config.toml
model = "class-conditioned spectrogram diffusion model"
dataset = "songs of 200 made-up bird species, synthesised, often over outdoor noise"
train_examples = 39062
n_mels = 64
hop_length = 160
input = "log_mel"
spec_augment = false
win_length = 400
conditioning = "class"
arch = "dit"
objective = "v"
cond_dim = 192
targets = ["first syllable"]
num_classes = 9
cond_dropout = 0.1
norm = "layernorm"
hidden_act = "gelu"
mlp_ratio = 4
head_dim = 16
fused_qkv = false
qk_norm = true
inner_norm = false
moe = "soft"
kv_group_size = 2
num_experts = 8
moe_every = 2
expert_mlp_ratio = 0.5
slots_per_expert = 1
shared_expert = false
patch_size = [16, 4]
layers = 6
width = 320
positions = "rope"
optimizer = "normuon"
muon_scale = "match_rms_adamw"
learning_rate = 0.0021
momentum = 0.98
nesterov = true
orthogonalizer = "newton_schulz_5"
adamw_lr_other_params = 0.0008
max_grad_norm = 1.0
max_steps = 11300
batch_size = 256
epochs = 74.1
lr_schedule = "cosine"
final_lr_fraction = 0.1
warmup_steps = 330
weight_decay = 0.2
adamw_weight_decay_other_params = 0.05
Rows from block 3 of a small class-conditioned spectrogram diffusion model, named by matrix and row number. Rows with one number within an expert belong to one neuron, the router's apart. Each number is 128 + 32 x the weight over its row's rms, rounded and kept within 0 to 255. All counts start at 0.
After each expert's rows are labels from the 100 clips, of 14848 (inputs lightly noised), where the router gives the expert most weight on average: "band" is the frequency band that holds the peak; "responds to" is what is common among them. Only what is clearly more common there than usual is listed. The data: songs of 200 made-up bird species, synthesised, often over outdoor noise. In brackets: how many of the 100.
# router: slot weights (model.blocks.3.mlp.router.weight, 8x320, trained with AdamW), inputs 240-319
# up: expert up (model.blocks.3.mlp.up, 8x160x320), inputs 240-319
# down: expert down (model.blocks.3.mlp.down, 8x320x160, transposed), outputs 240-319

# expert 3
router.3 [129 144  70 121 129 111 150 153 114 126 145 141 131 148  96 144 115 122 101 166 142  91 132  82  80 115 174 113 131 255 102 129  94 108  78 147 102 134 118 110 134 101 153 169 125 125  62 149 109 136 125 101 119  80 115 119 144 101 164  94 180 115 137 122 179 116 128 188 145 130 189  71  78 169 110 143  95 172 144 122]
up.0 [180 121  90 133 143  93  53 139 143 112 120 188 111  99 140 102 146 103 157  60 123 187  97 177 141 112 145  76 125 116  79 124 147 136 165  81  65 115 102  72  83  91 150 139 150 106  86 124 123 116 128 115 113  97  80 123 154 128 106 157 129 122 144 112 152  58 122  93 102 119  65 127  93 120 129 130 127  94 171 151]
down.0 [132 100 132 107 131 126  77 165 167 105 130 102  76 173 148 143 107 106 162 141 156 132 212 127 141 151 128  82  70 141 127  53 134 123 132 190 161 157 135 170 174  69 125 128 128 136 114 136 151 149 102 164 106 121 182 123 178  55 100 117 132 168 173 109 150  63 160  57  92 163  87 179 141  94 149  89 152  81 141  75]
up.1 [ 94 106 156  97 125 114 160  85 125 108 123 116 105 118 147  81 154 157 106 123 120 135  93  63 143 126  82  93 109 180 152 118 105  43 146 121 150 120 116  63 107 103 121 159 148 159  59 143 199 106 153 140 134 162 112 138 105 168 129  82 117 119 145 127 135 159  59 130 118 155  80 100 167  98 130 152  63 111 175 133]
down.1 [157  67 157 128 118  99 132 106 138 125 114 158 155 145 102 109  82 121 102 123 146  98 118  79 137 152 131 165 116 111 159 134 161 136 174 111 134 134 169 137 190 144  88 151 156 115 134 176 155 141 106  75 134 151 101 156 128 189 116  98  95 127 124 133 104 175 163 139 131 170 153 127 140 136 128 111 163 120 105 140]
band: 2000 to 4000 Hz (54)
responds to: reverberation (82); text has "room" (82); text has "reverberant" (82); steady whistle (62)

# expert 0
router.0 [164 181 172 101 120 137 125 121  78 113 142 127 100 106 112 107 135 164  89 158 161  96 109 162 125 107 166 122 119 166 110 116 104 128 100 163 183 141  95 100 183 121 205 152 128 114  61 147 109 153 100  60 149 106 143 126 129 109 141 139 162  81 158 106 153 163 100 128 144  88 223 102 126 142 117  17 166 134 110 107]
up.0 [ 90 101 139 106 122 155 155  88 194 112 125 116  67 157 112 111 107 112 171  83 138 128 109  82 130 137 181  93 140 105 166  92 130 122 118 141 110  91 191 125  90 176 140 187 109 131 143 123 198 124 148 168  99 142 117 132 175 125 149 136 136 165 142 133  90 118 181 109  90 136 203  95 190 133 115 147 171 112  54 129]
down.0 [159 115 149 157  93  87 124 178 172 130 132 117 114 199 137 162 115 110 164 171 112  62 163 158 132 109 162 120 126 204 138 110 148 158 161 131 113 137 122  80 129 196 105  52 130 142  77 147  67 135  78 146 101  94 112 118  95 170 130 124 132 155 143 126  89  99 101 111 122 131 102 130 126 144 134 106 167 115 157 122]
up.1 [121 102  84 144 135  69 134 101 132 164 148 129 130  95 136 152 117 128 106 148 135 127 148 125 138 135 146 123 104 145 107 155 139  83 133 137 159 153  59 156 157 158  62 204 157 115 144 137 185 123 116 102 122 146 170 130 189 167 132  75  95 130 130 168  54  67  80 168 139 105 242 137 142 124 111 196 115 131 132 111]
down.1 [115 161 108 134 156 137 141 123 148 123 103 160 185 159 126 138 137 135 142 133 138 123  95 138 162  96 108 101 125 111 109  57 118  82  95 125 177 130 113 176 178 144 128 159 176 124 127 154 148 150 189 155 108 136 105  99 134 156 125  97 131 176 101 142 129 151 106  79 129 155 210  62 128 136 184 213  99 113 144 110]
band: 2000 to 4000 Hz (60)
responds to: low song (91); warble (79); first syllable: warble (78); rich in harmonics (70)

# expert 2
router.2 [114 154 125 141 118 193 114 117 151 131  98 151 100  92 119 143 117  93 210  97 111 153 133 115 133 146 147 149 109 137  87 153 155 198 155  92 100 123 114  69 177  93 181 162 164 135 168 152 169 148 181  35 143  34 144 116 140 107 157 153 111 119 121 115  77 111 127 142 136 145 137 117 119 140  85 168 132 130  98 144]
up.0 [131 147 113 153 115 129  80 138 163 178 201 129 146 100 142 148 146 127 110 113  89 170  95  96 136 128 159  98  96 111 149 141 128 127 127 105  85 118  86 107 152  87  92  96 102  86 147 130 158 147 135 118 133 140 104 168  80  91 116 102 112 117 122 135  76 131 122  94 106 209 123  75 168 108 152 125 112  90 136 111]
down.0 [159  89 157 138 127 158  74 113 140 177  71 113  75 107 149 188 141 146 140 128 119 190 135 115 154 175 147  83  97 107 171 122 162 136 149 135  88  99 150 162 112 122 170  71 153 160 145 109  84 143 105 120 165 129 137 179 134 149 124  75 140 142 142 151 129 170 164 112 144 167  95 140 102 150  86 117 138 113 124 130]
up.1 [ 90 114 155 184 144  94 125 180  23 129 175  99 166  79 122 153  92 104 117 128 105 165 167 112 165 166 117 176 109 193 167 124 129  96 103 145 145 132 207 156 107 135 122 208 125 154 103 109 133 125  75 106 177 112 117 155 111 154 125 141  92 118 200 131 149 186 140 128 119 101 113  80 134 130 111  92  88 161 151 139]
down.1 [137  68  83  41 134 132 143 135 151 131  72 123  97 103 164 185 159 132 107 143 102 152 150 117 140 132 132 110 156 123  96 226 138 122 117 148 121 153 153 104 136 125 144 128 155  63 144 155 132 102 120 144  89  81 161 197 108  62 168 143 122 120 225 152 115 140 158 140 175 126 120 144  87 112 127 118 168 134 140 149]
band: 250 to 500 Hz (100)
responds to: mains hum (87); first syllable: steady whistle (41)

# expert 6
router.6 [157 117 109 107 108 108 158 106 172 138 133 161 130 182  97 143 116 109 129 142 150 137 147 122 135  93 147 102 125  94  99 148 145 150 146 139 124 123 145 100  67  45  81  65 133 146 109 123 152 148 142 200 151  49 121 115  90 156 146  27 104 126 121 128 200 148 118 141 130 144  74 140  92 144 113 156 158  97 198 125]
up.0 [167 121 122  98 157 171 117 161  80 125 120 116  72 135 129 142 132 139 114  76 177 156 145 131 147 119 130 131  91 168 153 132 130  86 158 180  76 164  93 108 132 100 121 139 141  87 108  76 187 167 180 108 125 141 140 194  74 217 128 105 119 166 120 170 128 159  99 171 114 134 181 119 145 123 153 141 157  81 103 172]
down.0 [172 166 172 163 139 109 151 152 166 107 138 128  95 134 126 110 158 182 173 174 103  98  82 152 148 133 160 165  95 196 142  87 131 109 127  84 117 139 151 125 138  89 167 130 142 145  94  74 142 195  35  81 116 120  72 177 144 115 125 118 159 132 179 103 166 134 116 118 163 116 164 128  78 112 154  96  81 100 105 105]
up.1 [ 55 131 108 156 152 176 147  76  22 106 148 112  83 123 164 180 177  77 121 115 121 155 106 130 141 134 199 173  78 117 110 102 118 106 144 162 116 115 155  99 160  83 117 123 124 145 114 137 197 150 135 142 126  97 154 147 127 169 141  76 189 163 142  97 123 178  98 131 186 103 121 160 106 139 129  81  89 143 123 159]
down.1 [ 93 173 150  85 133  75 104 158 184 133 176 121 172 152 120 137  98 125 128 112 139 174 135 161 163 131  68 150  65  83 149 156 124 134  76  97 121  87  97 118  90 125 169  97 108 116 129 132  87 116 135 150 137 107  95 126 168 115 129  68 161 118 117 129 142 152 105 127  92 177  97  88 142 130  92 125  55 147  82 164]
band: 250 to 500 Hz (100)
responds to: quiet level (60); high song (58); thin (high-pass) (38)

# expert 1
router.1 [149  96 134 116 158 124 155 203 106 124 131 137 160 107 127 122 122 148 120  97 140  67  44 132  84 115 141  81  94 201 111 117 111  90  82 165 143 143  97  97 176 127 197 152 137 101  89 112 136  47  57 133  98 144  97 132 145  97 157 164 172 131 137 113 148 165 106 146 131 123  98  98  97 151 132  91 114 165 102 152]
up.0 [ 96 105 152 121 126  75 132 194 103  99  90 119  71 146 114 132 123  86 151 118 126 135 140 105 135 151 153 148  85 124 147 136 146 162 129 158 131 140 143  81 108 188  87 123 162 118 136 115 137 116 107 157 128 163 173 123 174 106 131  86 123  70 141 150  82  91 159 129 179 138 122 121  97 163 115 158  85 100 141 101]
down.0 [ 87  90 135 109 154 136 156  88 102 148 104 143 172 122 148 130 129 138 117 166  89 142 123 117  93 136  88 141 142 122  80 177 147 106 165 189 140 103  77 108 178 110 109 129 126 100 133 135 140 136 124 156  94 195 187 135 117 122 116 132 218 122  92 150 142 137 125  43  85 109 120 116 162 149 167 120  86 120 148 153]
up.1 [143  96 113 155 151 195  93 159  45 151 115 126 101  81 115 137  86 112 119 219 137 144 139 164 144 175 139 182 105 122 153 149 112 128 125 128 144 127 113 148 147 171 126 141  95 119 134 133  75 164 184  81 118  77 144 121  89 167 141 124 178  76 125 135 108 105 110 150 142 117 101 112 168 115 117  12 147 134 142 100]
down.1 [138 110 109  95 155 133  70  16 123 107 112 129 106  62 150 134  81 170 144 130 110  49 112  99 116  98  88  71 140  82  83 133 113  72  81 151 123 140  58  95  97 167  94 175 163 121 112 123  89  45 154 188 120 100 137 142  94 130 140 149 146 155 138 116 143 129 115 105 143  96 105 131 150 113 158 150 113 137  56 158]
band: 1000 to 2000 Hz (68)
responds to: reverberation (86); text has "reverberant" (86); text has "room" (86); rich in harmonics (68)

# expert 4
router.4 [179 121 151  96 127 118 103 103 128 130 152 131 155 112 124 124 128 164  89 241 126 117 106 109 106 164 207  97 138 147 134 118 151 105  97 138 130 148 105 123 224  94 172 217 106 113  57 138  86 176  35  81 120 116 127 133 153  92 133  93  99 121 134 114 119 168  53 152 128  56 156  47 105 131 140 146  96 173 137  76]
up.0 [157 126 150 109 120 140 102 133 154 128 125 146  79 126 103 118 145 137 107 136 123 149 110 176 127 112 106 108  64 132 108 107 122 179  96 164 144 100 151  95 154 111 149 157  95 126 104 133 120 150 133 141 100 206 172 125 127 186 128 149 159  70 165 115 171 117 171 206 142 173 112 119 146 130 134 142 158 132 133 131]
down.0 [115 192  59 110 134 112 189 125 117  91 141 127 142  83  92  94 140 142  99 155 113 134 180 133 163 144  87 147  74 125  95 157 103 118 160 118  91 140 102 120  63 127  75 113 138 118 137 142 144  80 137 156 140 119 117 146 107  65  97 136 143  94 155 138  65  70  87 158  82 136 127 161  98 133 122 126 117 150 128 153]
up.1 [ 71 101  94 114 143  64  75 214 104 139 163 122 108 146 124 146 151 148 139 100 137 128 110 133 141 135 146 169 110  80 116 118 128 155 147 149 167 174 101 154  90 125 132 178  89 139 105 120 186 140 119 141 134 118 150 102 129 120 118  85 120  90 122 131 131 134 176 159 103 134 142 159 117 138 180  65  93 108  86 164]
down.1 [126 128 108  99  82 130 124 130 150 136 115 140 120 143 105 112 139  97 158 124 120  94  94 116 116 146 163 110  72 115 123  96 119 119 155 144 143  96 132 140 203 143 146 159 103 128 120  94  82 120 114 117 168 182 121 101  88 148 178 115 131 144  79 114  85 146 155 142 138  79  80 118 148 108 118 159 132 102 111 148]
band: 2000 to 4000 Hz (52)
responds to: reverberation (76); text has "room" (76); text has "reverberant" (76); harsh note (45)